{
  "embed_dim": 256,
  "text_encoder_head_dim": 64,
  "text_encoder_positions": "learned"
}
Rows from block 11 of the image encoder of a small contrastive image-text model, named by matrix and row number. Rows with one number belong to one channel. Each number is 128 + 24 x the weight over its row's rms, rounded and kept within 0 to 255. All counts start at 0. Numbers have three digits each.
After each channel's rows are labels from the 100 images, of 14976, where the channel reaches its highest value: "lies over" is the class under the peak. Only what is clearly more common there than usual is listed. The data: cartoon faces. In brackets: how many of the 100, against the usual share in percent.
# conv1: bottleneck pointwise conv (encoder.blocks.12.conv1.weight, 128x256x1x1), inputs 0-127
# conv2: growth 3x3 conv (encoder.blocks.12.conv2.weight, 32x128x3x3, transposed, each kernel summed), outputs 0-31

conv1.114:107068128088179094128170128128128094128080128076160137128128110128128128128113128128128128128128164180076128128128128128128128128128128109128076178128128128128128078155128159128153089128096128128128128128128128128128128197162128128128080128128160163128128128128128128128128128128128086128128128128128199128128128128128128128128128128128149128128089128128064128128167158128128097096128
conv2.114:092142126171138120097146116129144140140166145104122134139119082120070178116142121117128165149132
lies over: skin (58 vs 15.6); hair (35 vs 9.8)

conv1.108:128128128128128102091169153177128128128128144096128128075102128128128128128108128128128128128128128128128128128128128098128128128128128097101128128128097128182128128128128128128128128128141128128128128092128086128153128128156102128146068128128128128116128128086128128128187128128166128063103128128112128128128101128128090163128128092108057128128128148128116128145128094128128128128128
conv2.108:105136093139103127120091119097128143137075128098137137187128139153122105128139141140087145089149
lies over: skin (58 vs 15.6)

conv1.30:128128128160128128128107175128128128128150128128128128182128128128128128193089128128128128128128128090128128173163128128128116128128154128104080128128128128128128128128128087128128109128115128128090128128128128128128128167128138128128128128128128128128128144128128128128128128178128128128128128128157128128128101128128128128128128128181128128128128185128128128128128128128128076128128
conv2.30:130130168113142128143084142123133179128159099117144086125115161109142107145091132151170133130163
lies over: mouth (100 vs 0.4)

conv1.25:128128110186128128128128093128128161128083128149151128154157128128128193155128099128128128128156099128211128177128175157128128128128128128092080128128128128143128128180128128103128159128128165128100166128128128128091157169128128128152128128128106128128128128128128128128099128148101128128128176128128172128128128128170098061102160148128128128128166111128141128128070128163128128158128
conv2.25:125109080155116088136117128141140132112177146142073113148075131099136150138120158139124118148118
lies over: glasses (99 vs 0.7)

conv1.1:128106128146142128128116128179092079128128128155128128105128128128128128128164128091098128128128138128164128128087128106128154128128128128128128089128128128128128128128128128128085128128128128128128049063128128091128078128128128104128060128128128128128128098164128128128146202128128128128128128128128128128128128128128128072069128128128128128128128128128128165076128128190182128150162
conv2.1:165089109134144126155117128111140138128161173131084172095134135107143139128124146111168112160157
lies over: glasses (52 vs 0.7); skin (46 vs 15.6)

conv1.99:101128128128128168128128128106103128104128128128176100128077088128128168128128128098128128157128128128095083128128153128128128197145128128128128128158128158128128128088128128128128169128128169128128128097099128128086128128128128128128100128128128101103128128128128128128128155128128128128128128128143128149128128095128128128128128128128149128128128128128128128128128174128128128128063
conv2.99:154142152132158070144159112142112110093128102102164109098114098127132148096153136128132128091099
lies over: hair (41 vs 9.8)

conv1.55:158182128128173158128157128128105070128128128128128105171128097128128128128186128128128185128110128081162128128128084128182128128128128128128128108128128148128148128128076169108128070128128128128100128128172128154128128078128128128128128157192128128095128128098128128128128192060085128078128128088102128128128128128128187193128128159128128128128105128128128167213162128128128128128128
conv2.55:187148129092160096164143139117085128172148121129136106125158149112122118143137158119136164140139
lies over: skin (96 vs 15.6)

conv1.109:128128128128128128128086128128128128128128128128128128128091128099128128128128128102128128128128128128128128128162128128128092128128159128128128080128128128128128128128128128128128128128128128128128128091128184205128128095188128090128128128140128093177128128128128128128128147128128128128128128128128128128128128128128128128083128128128128128103181128089128128128128128128096128128112
conv2.109:117139114128158167126138117174141114140141117149113149151150182106125091151107168118153085117115
lies over: skin (75 vs 15.6)

conv1.6:128128128128128128128128128128128128087128128128097128192128128090128233165164128128128170128128189128164128124103128163128095128072128146128128128128165128157128128088101128094159128128128128128128128128117128128183128128075155142128128128128128128145128128128128156128128181128128128100085101128128086128128128128128128128128128128128128128176147128128099128082096128128128128128128
conv2.6:121157129094107128128133117131102109107106137074083137130092113182141101095162147128128134151111
lies over: eye (61 vs 1.4)

conv1.61:128128128128128078106100128128128172128128128128166152128128128128160078097128128128128162128128111128128128144128128128128107161094128103173128128172128128128128128128128109128076128128128091128149128128128128128128128128128156160128128128112128181128171128174128108128128101128163164128128128128164128128128064128128128109128128128182096128110128092197128128086128128128128128178128
conv2.61:096116115114113146113161159109137126178095070122140169109125138140140144125129140170096102129142
lies over: eye (49 vs 1.4); glasses (33 vs 0.7)

conv1.105:128128128128128100191087128152128128128120128128128128155128128128100107128128128128128099128128128128128128128128128128128128128128094128147128128128128128128128128128167128128128086128128128128128128128128128128128153128118128156072128128128128128128128084155147128128128128128128128128161128151143107128166128128128153128128091128173128128128128087128128128128094128128128150128096
conv2.105:090128093156116178128171134087146106147120126153153155129130116111141111158111108167151118128096
lies over: hair (74 vs 9.8)

conv1.52:103128128128128128108128128110128187128128128107053128099128128145128128128169128128128159128128097128172128168128128166111128128128128128128128128128128128128128112128128128185128128128128128104128128128128128128128128128128128128128112128128128128107128095128128128128128084128128128072128128128106128128086128128128128128128134168128180128128128128128128128128128072128128107128128
conv2.52:151106125152088161106143197101177098104121118116129157118117124117118128119135117116110147117164
lies over: eye (88 vs 1.4)

conv1.91:128096128172128147128128128128128128128160128128158128128128192128142079094128128128167128128128128128128128128096128145128128138128106128096128128128128128128128128128128128128128153171128094128128128155175087128128128109128128081128128149128128086101128128128128128104128091181138174155174128128128128165128128128078162202119128128128170128128086174079128173106128128128107128128128
conv2.91:125108131139109108128082161061110161171153115128115117110161124114110148108121142109159110132149
lies over: skin (97 vs 15.6)

conv1.39:086128128088128081128128168076106128148128128084128128163128128191128177128128170074128128084104128078128185128128128128128128100144128128128128128128128128128128128178128114128128170105128128128172128128173094165128128128057156128128128180154128128128128128128128128128128088128128128128128128128128099128128098172128128128128128113128128128128128128128189135128128140128128128072095
conv2.39:155129138140113130125132090116087106141131103153185128145084136144131106153110112141066150128141
lies over: skin (66 vs 15.6)

conv1.8:128158153128104128128128128108128094128128128128153128084128128128128128128128128128128128128128145128128128128128128128128128128128128128128128128167128128082128149128128128128128128128108128128108128128128128099128171128053128128128128081057128128113100086128128128128128158128128128128128128128128128128128128128142153102128128105128095128203128097128128128128128128128151128128165
conv2.8:086103114090128147165131190111132128102114132097113112102142095153116124135115090144106134097128
lies over: mouth (37 vs 0.4); hair (28 vs 9.8)

conv1.29:099128128159128128128128084158128128128128128128144166128128128128128128128128128128128083128128128128128158128128128128202128080128128103128128179128128128082128128128128128128128128128128104115128128128128128149128128128128128128033128128128128128128128128101085128167128128174166082128081128128128102128128128128128128161128128128128128088128128128104128128128128172128128148128153
conv2.29:095147085107108171128162137113119111166126138165110144191125128150142122141104116123091128128138
lies over: glasses (65 vs 0.7)

conv1.33:128128067128128165101128128128158128128128128128092128128128128190128128128128128128128128128128128109128128128128128128187128128091128128128128128128128128128166106080165128128128128112128128156128163168128128163143053197098128128128128128156128128128128216128128128128128145128128128128128128128128128136128128128128128107128128128188128128128128128128128073151173128173086179128128
conv2.33:094130098121097138128156102167123142100114128142158113121122078145166134179111141141142099158114
lies over: skin (65 vs 15.6)

conv1.126:128093128128173179128128107151096098128128128089128063128167177128128128096128110128169128128128128128128100128128128128167084128128128128128164128096095128128128128099128128108128157128128128128128128128128128099128121100128128092128146149128103128152128100128128104128128128128128128179189128128159175128128102128080128128128128068155128128128128165128109128128128128128128128128128
conv2.126:141116106162144124098116132119140131139142176124132119093159092134166082132149169141142153141085
lies over: skin (72 vs 15.6)

conv1.42:128088128082128128128128128128128128128128128128128157128075128128128128089128156128060128128128128128128128149128128128128128128106128128128109158128089091139085128128128128128150128128128128128128128128128128128128161093128128128128194128128128164128128128149128128128094128128128128128128128128128149128128128172128100128128128128098128128097128088128128128128128106073128128144128
conv2.42:159124145185107125139151137151115118116147158153129141117100104123142182115106098090115168119143
lies over: hair (63 vs 9.8)

conv1.17:128128128128128128128128128128100128128128128128128128128128128128128145128084128128161099128128128128145128128128128128128128128128128128177128128128128128128128162128128073128128148170069153094128128128128128128187128128128128128128128128142106128098128128128128094128128150128128084128128175128128128128176128128128128172101111186160128171128128128094204077128128054128128128128128
conv2.17:130169160121106128116126116155078115153128120123112156178077132156127149127113125141085126161128
lies over: mouth (41 vs 0.4); skin (40 vs 15.6)

conv1.106:128128128128128128110128128128128128128128128128128128159128128128083128128128086128128128220166128128128128128128128180128128169128157128128189128128128128128128128128128128128128128128128141128183128128191128084128128128170097041128128128128128128173158128128128066128128128128128128160128128128128128128128128128128169128128079128199128128128128128128128128128174128128128110083092
conv2.106:128128113101135116130147157116128169112131121142072139128202142146103112105136173133109119148125
lies over: eye (63 vs 1.4)

conv1.125:053128152149128128128128149128128078092128156128128128128128093087072164128128155128128128128161140099148128091128128128128093128128105128128128128128128177128128128128102128089120128128128128128128128128128128128128128173128128063155128128128150128128128128128142128106154128128128128128128128128154128146184155128128128128128128128128138128128128128128128128128088128128128128128161
conv2.125:112106102144112124161086114092154166146114152124118116150178094104147142091113111131163128116121
lies over: hat (74 vs 2.6)

conv1.113:128128128186066128158100128128169128128128128128077128128168181128128128096110144157195128087128148161128128084104189128128128128128150128083128128128128128128128128128128128096175144128166110128128044128128128128128128097099128128128117128128079128128128128128128128128128154128128128128128128128083128128159128128128128128128205113128128128128128128156128128128201080171128128128128
conv2.113:118126110099128123136115159109153093096102166149159144163129173091106128174112134129104103140132
lies over: hair (52 vs 9.8); skin (43 vs 15.6)

conv1.24:128128159153128128111128128128089128128128128128128099128128128182128128128118128174128128128128128147128128128128164128128128128128128128128128128156128128128128128176128128128128128073128128128128128128128128128128128128128174128128128128169128128128086128128128174128128128179128128161177128154128128128128128170087128128128128110128128128128128128093095128128128174128128186169155
conv2.24:119141139151161120182132118118128173158148128106108128151137134155128079093112118089141085137134
lies over: hair (100 vs 9.8)

conv1.98:128128128164128128128128128128128128128128128128128128128128128128128180128128128163128105103128128128128128074128128128128128128158128128128128139128128128128128128128144128128128128128128128087128156128128128128119128128159128128128128128128128128128128128128128128128108128128128128128082128128128128098153109128128128128128181128165128128128068110128128080080128128128128128128128
conv2.98:128099109190092079148142111138130082096111093131146133104164111124133139154118129130144136138137
lies over: hat (74 vs 2.6)

conv1.127:067128144128128169128071164128128086128128128128128128128074128128128128128128128128080128128128128128128128128128128128096128128155128173128128128128099157128128128128128128128128128109128128048091095128101128128128175128128128128100170128188128128128128139128128128128091150128104164094128072128128107128128128128128128128128128128128128128128167128128128128128128128128128070128128
conv2.127:143094087109127097138094148145128115128103142104133125139051116112124122115142115151159163139153
lies over: hair (55 vs 9.8)

conv1.79:128128128197128128167128128128128128128069128128128128086128100128128128128128097128128128128128128128128128128128128128128128128128128128128128128164089069128128128155128128128128128128128089128128077128128128166180128128128128128128098077154128128128159128087128128162128128128128128128128164128128128128128128128128128128128160128128128150111128153128128128128128128128128128128128
conv2.79:101147141113128198140138130091145128172127113132095127108133120150090164129133137130099122158166
lies over: hair (97 vs 9.8)

conv1.116:155050128128128128128128128128084100128128128128128086128128128128128128128128128128098128128128114128128128187128128128146128128128159094128128156084128100128100128142128128128128128128128128128128152128128100171128128128199128128128128128128128128128155128128128097128128128128128093121128128128128128128128147165128128128128128128128128128128082128128128128128128128128098128128128
conv2.116:077115118127105125138099125144108162092118161106128100113097117093105108185117142117141131150103
lies over: skin (86 vs 15.6)

conv1.5:128128128128128128128171128128128128128128128155128128162128184065100128128128128128128162128128128128163096147128100174128128128095128128105128128128185128164128128072128128128128128128128199128128128128128060128150107128093128179128128128128128128128128128137128128128128128128128089098128177128128128128128169128128128051128100180128100128128152128128128151128128128128128128128113
conv2.5:128131175095131141148123131138085152169125143147114152112178139077096098126141125128133108152147
lies over: hair (35 vs 9.8)

conv1.49:128128128128128128075128128128128154128128104144128114128095128128128128104077161128128128128128128128128128128128177128128092128128095128128160128128096128128098128128128128128128128128128128128076128128128176128128085128128099151128128146061128128128128128128128128174128128128128128128075128128190128128102128128128107128128128128128128128128128128128086128128083128128167128128128
conv2.49:130128098169076167189097129136153133139095159127157118118117116149154133138112116130112128102121
lies over: glasses (67 vs 0.7)

conv1.110:128128128128128128066128128128128149128176159155128128128128191143128128061128128128193128128128128128128128163128128128128128103128128128128128128128128128128128163095128128128128128128128128128101067128128128128128128179128128128128128170128128128128128161128128128128128128128128128107128128180099128128128128128128128177128128128128128128128128128128190128128084128128110128128128
conv2.110:092133084121102089122143133169107125117128145126155157091085107108156137124145130096138146134170
lies over: mouth (100 vs 0.4)

conv1.21:128128128128128128128159128128128128128147128128128128128067078128128128128128128128088128128128128128128128184128128128091128128110128128088128128128128128128128179128128128128148144076128169128128128128091128128146163128088128128187128173128128128128128128093128128106128128092128159128128128128128128151210128156098128128128102165128128128128128128128128128107128079128128128156128
conv2.21:154144104171095151099128126105120088113153139124107104171116174145106152153137142108097103137121
lies over: skin (79 vs 15.6)

conv1.102:128128128128128147128168093128128128128128088128128185128128128113128128128162128128128128181128128213148110128128128128079128128128128128198106128128163182128192152128128128128128128128128128128128128128128128128128128128128128128128089128128128128171128128144128137128183128128128112160156151168128083128128144146128128128128128188128128128158151128151128128128128128112128128128180
conv2.102:140090135096089105127179133130161099132146167116104158111079128149104152140129133106113145131141
lies over: glasses (66 vs 0.7)

conv1.68:064154128128077118128128128128128128128128128128128089128101078128067128128128128128095128128145128158128128128128072177128090128128128128128128128128096128128157128128128128128128128128128128146128128128128128086128128128084128096177128128128128128128128128103128166128107128128128167059128128128128112128067128128128105087128128128128128128128128128128128128128128128128128128128128
conv2.68:162133127169138142091112158104153115142100140112138179128076147114128104083139113102141125138143
lies over: skin (34 vs 15.6); hair (27 vs 9.8)

conv1.64:128087091084128128128128075128128128128153128128128128128088128128128128128128128128128128128128128128128128128128128107128148128103164128128110128128128172128128128184128128092128156128128128169128128128128128128128128128128128092128128128128128097128128128128128128128162128128128128128128128128128128128095103164128128128128128055128110156128128128128128128128128128128128128098145
conv2.64:104129128109121129104121118140088152128144146117174144164120118084077112148091091092126110114139
lies over: clothes (69 vs 6.6); hat (29 vs 2.6)

conv1.58:128128128128128128128128128128128128093143175157103070114128128128128102128168128128128097128087075128167128128128128128128128099102128128128154128128128100080128128105128171111128128128128128128128102128128128128128128128128128128128128128128128149128097092128128128128128128128128113128128175112096128128128128082128128128162128128128128128128128128128128128128128128063128128128128
conv2.58:154107165115130115107141115079116143151118112104128098144137147162145112099114111149158133069096
lies over: skin (79 vs 15.6)

conv1.104:128128128128128128128128128128128094128128128128128128128105128128090128128160155128098128128128066128128128128128195128128062128128128128128128128149128178128186128138128128128128091128128128162128128098128128128128128128128128128128128128157091128128128128128128128075128128094095128103049128128128128128128180128128128128128128158112128128128128128128128128128128128128128128128128
conv2.104:185159102131153119120117150131113126135130136128139138173128136054121157125132146158123099137102
lies over: hair (96 vs 9.8)

conv1.122:128170128170128096128095128128128128128128128187128138102094075128128128128128128128128076083128170088128091128128128153065128128128103097128128128128128070128128175128128128128128142128128128167110128159128128145128128128128092128128128128161128128128174128059128128128128105128128128128128128128128095163128128128154128128074128128128110128128128128128065089128082128128074128086146
conv2.122:159135119088128129140120127120114153138139120120132092127030140139131167115105138141120117106123
lies over: glasses (100 vs 0.7)

conv1.100:128128113128170151128128128128128070128128128128128174128096110128128128128128128167128167128128085128128166128128128169128128128128128128128111128128186079128191128170128128128085128128163128128128128128128128128128128128128128128128128128128128128128172128128128128128128162128128128128128128128128128128081128128128128128128128128128128128184128177128128128128128128128061128128128
conv2.100:114147131155107118104155124128149132156102105115159118138128154165097143164125106177084094124098
lies over: hair (80 vs 9.8)

conv1.35:169128128099079128128128128128128128092128128128155128128128128128128128084128128085128128128128093088107081128162109169128128175128128085128128128128093128128128160128093128128128128128128128113171128128128089113128139076086082128128128128128128156128165163128128081128128161128128128128128128128128128128128128128128128128128128128128102128110128162188128128128128128174128128128128
conv2.35:185142139136176115110136128118154120181144128120121153080161156150120108147152151133143139144116
lies over: skin (76 vs 15.6)

conv1.20:090128128128128128128128087098071128113128128128128128128165128128128128128128128128128145128078067079128128128128128098128128128128128128128128087128106165128152128128128106128128128092128128128128084128128182183128128128164128128128134128128128087128128103128084128128128128128093128128128128128128128128128128056128128128128128128128128128128128128180186128128128190128128128128128
conv2.20:149151112112159114113124128144102115133104168179117117145152103119135127115118149109167058115138
lies over: glasses (29 vs 0.7); mouth (25 vs 0.4)

conv1.65:128098128128128128128128112128128128128128088128103128128128085128128171073195128128146128085128152128145128142176128128128093128128128128128128128183128072128128188128128075128102128128161096078128110128104128128128128128128128128128188128128128128128169128128128128199128128128143099128162128087128128128149128095128182054175128128161128128128170070128128087094086128128128128128128
conv2.65:155115118135124103153143128124144167098089112131127125128168111166128128146134101074116092077116
lies over: eye (94 vs 1.4)

conv1.48:186159128128128194128128067128128128128128128128168128128169181128128128092128128085128128128128128128128172160067128113128128128128128084128128128161128128128181128168128078104128128128103128128103128091128073128128128166090156128128128128128128128104128128100128128128128128128128128128128128128128128106128128128128128117128096128128108128128128128128151176128139072128128128098115
conv2.48:121124105145163161133155129156114152150132142114132161134102134101143139150079197101131138141108
lies over: eye (90 vs 1.4)

conv1.50:128128128128128128067102094128128128162128090128128128128128128128128128128128128163128100128128128128128128141128128128128128084155128128146128169128128128128128179128101128128128088128128128128128128128167187128128153128128128128128128128128128128128098128128184128128128128128183128128172128128128128128128128128128128128172182128128182128128157128160108128159128128128128128128128
conv2.50:096126119089109149091110152084152105096134103148135135137150132153085117116145128130113084117168
lies over: eye (65 vs 1.4)

conv1.86:064072128128128128128128128128128128158128128128128170128128128128128128128128151128128128072112128090128108128128086128128128128128128128093128128095074098095128128128128128154128147128128128128081128102128128128128128128128128128128128172128128150176128105100128069091156128128128104096128128128128128128089128128128089128128128128148128128163128128153114065162180157128128160128128
conv2.86:152132121139143152148124130160110137134135141117112083119044135174117146116121127148144135163102
lies over: skin (60 vs 15.6); hair (26 vs 9.8)

conv1.69:128128168128128128128094128156097128128128128128104128128128110128128183128128128180128104148128128128128128128128128128174128128128128128082128081128128128128151128079128128128128128128128156128128128102128128128128128128128113083128074128128128119076128128128128098128153128128092150128154128128128128128128128150128128128128128094171128128128128128128128128128128128175128128154128
conv2.69:111122145155159103142115143112133155098156105113165111104186116128141128112163084089112124108132
lies over: mouth (96 vs 0.4)

conv1.10:128128154128093104128128150094133128063128128128128128087128128098097128128128128128128128128128128128187090128128076152128128128128128128161128128128107113128128128128172128151128128128128093093128099146128128128128128128128128128128128128128093128128128089128128128161128090128111108101128128128128128169128128128128128100128100128154128183161177128128128128074128145128097128169098
conv2.10:159095100123124149112124145115175107170115116107128140149130140153118121107148085117112093173092
lies over: hair (96 vs 9.8)

conv1.53:128128128128128168128128128168128100128128128128128128095176128091128128167128128128128066098128128128128128128128178110128128128111128128128119091084128128198094128128128180153157157128128128128128128128128128104128128104128128128086156105153128128128128128128128128128128128101128128175128128128128128113057128128105128128128128128128128128128128128179080128145096128117128128128128
conv2.53:128114132150146128174097091109116115129129102147169130123135140119109134101128055146120113148170
lies over: hair (77 vs 9.8)

conv1.93:110128078128128128152105157128128128128145128104128128169128128128128128168128128119128090128128128085092128128128128128113128128100098128128103128128128097091102128128128128128128128150128150128074128172128128128128128151128128128128128128128076128128128128073128128128089128128128177128128128128128139180128128128128154183128068128128128128128128128128128128128128128128128091110069
conv2.93:097152146085124126123151108121144133147151155136170103136128153114069126117086138154090131107109
lies over: skin (100 vs 15.6)

conv1.14:128184078128128128128128128128056128128128128128128128128072128128128128128111100128128128128128128128128071075128128128128128128128128080128128128128128151128128128096128128180128128128128093128128128128128128128128128101128128085128128128104128128117128128128128055093041128128071128128128084098128128128199128128128128172128128128161077128128128168128128128128128087163128128128128
conv2.14:140165113140109132105149084126093132202143097106150160108129149162130138124128134132099141142117
lies over: skin (77 vs 15.6)

conv1.13:128128128104084128128128067152128128068116128128128100128091152128128128128128128155128128128128079128128128128128128128163128145148128128128128128128128128128128181128128128081128160085128128128085136128128160145128128128128128128128128128128128128128161128128128128128128128128128128128128128128128128128187128128128151128128155128179128128128170128128162175128128128128128128128128
conv2.13:140091144149150116155114144060128115089132106124183127118136138118106146109116103116107114125166
lies over: mouth (100 vs 0.4)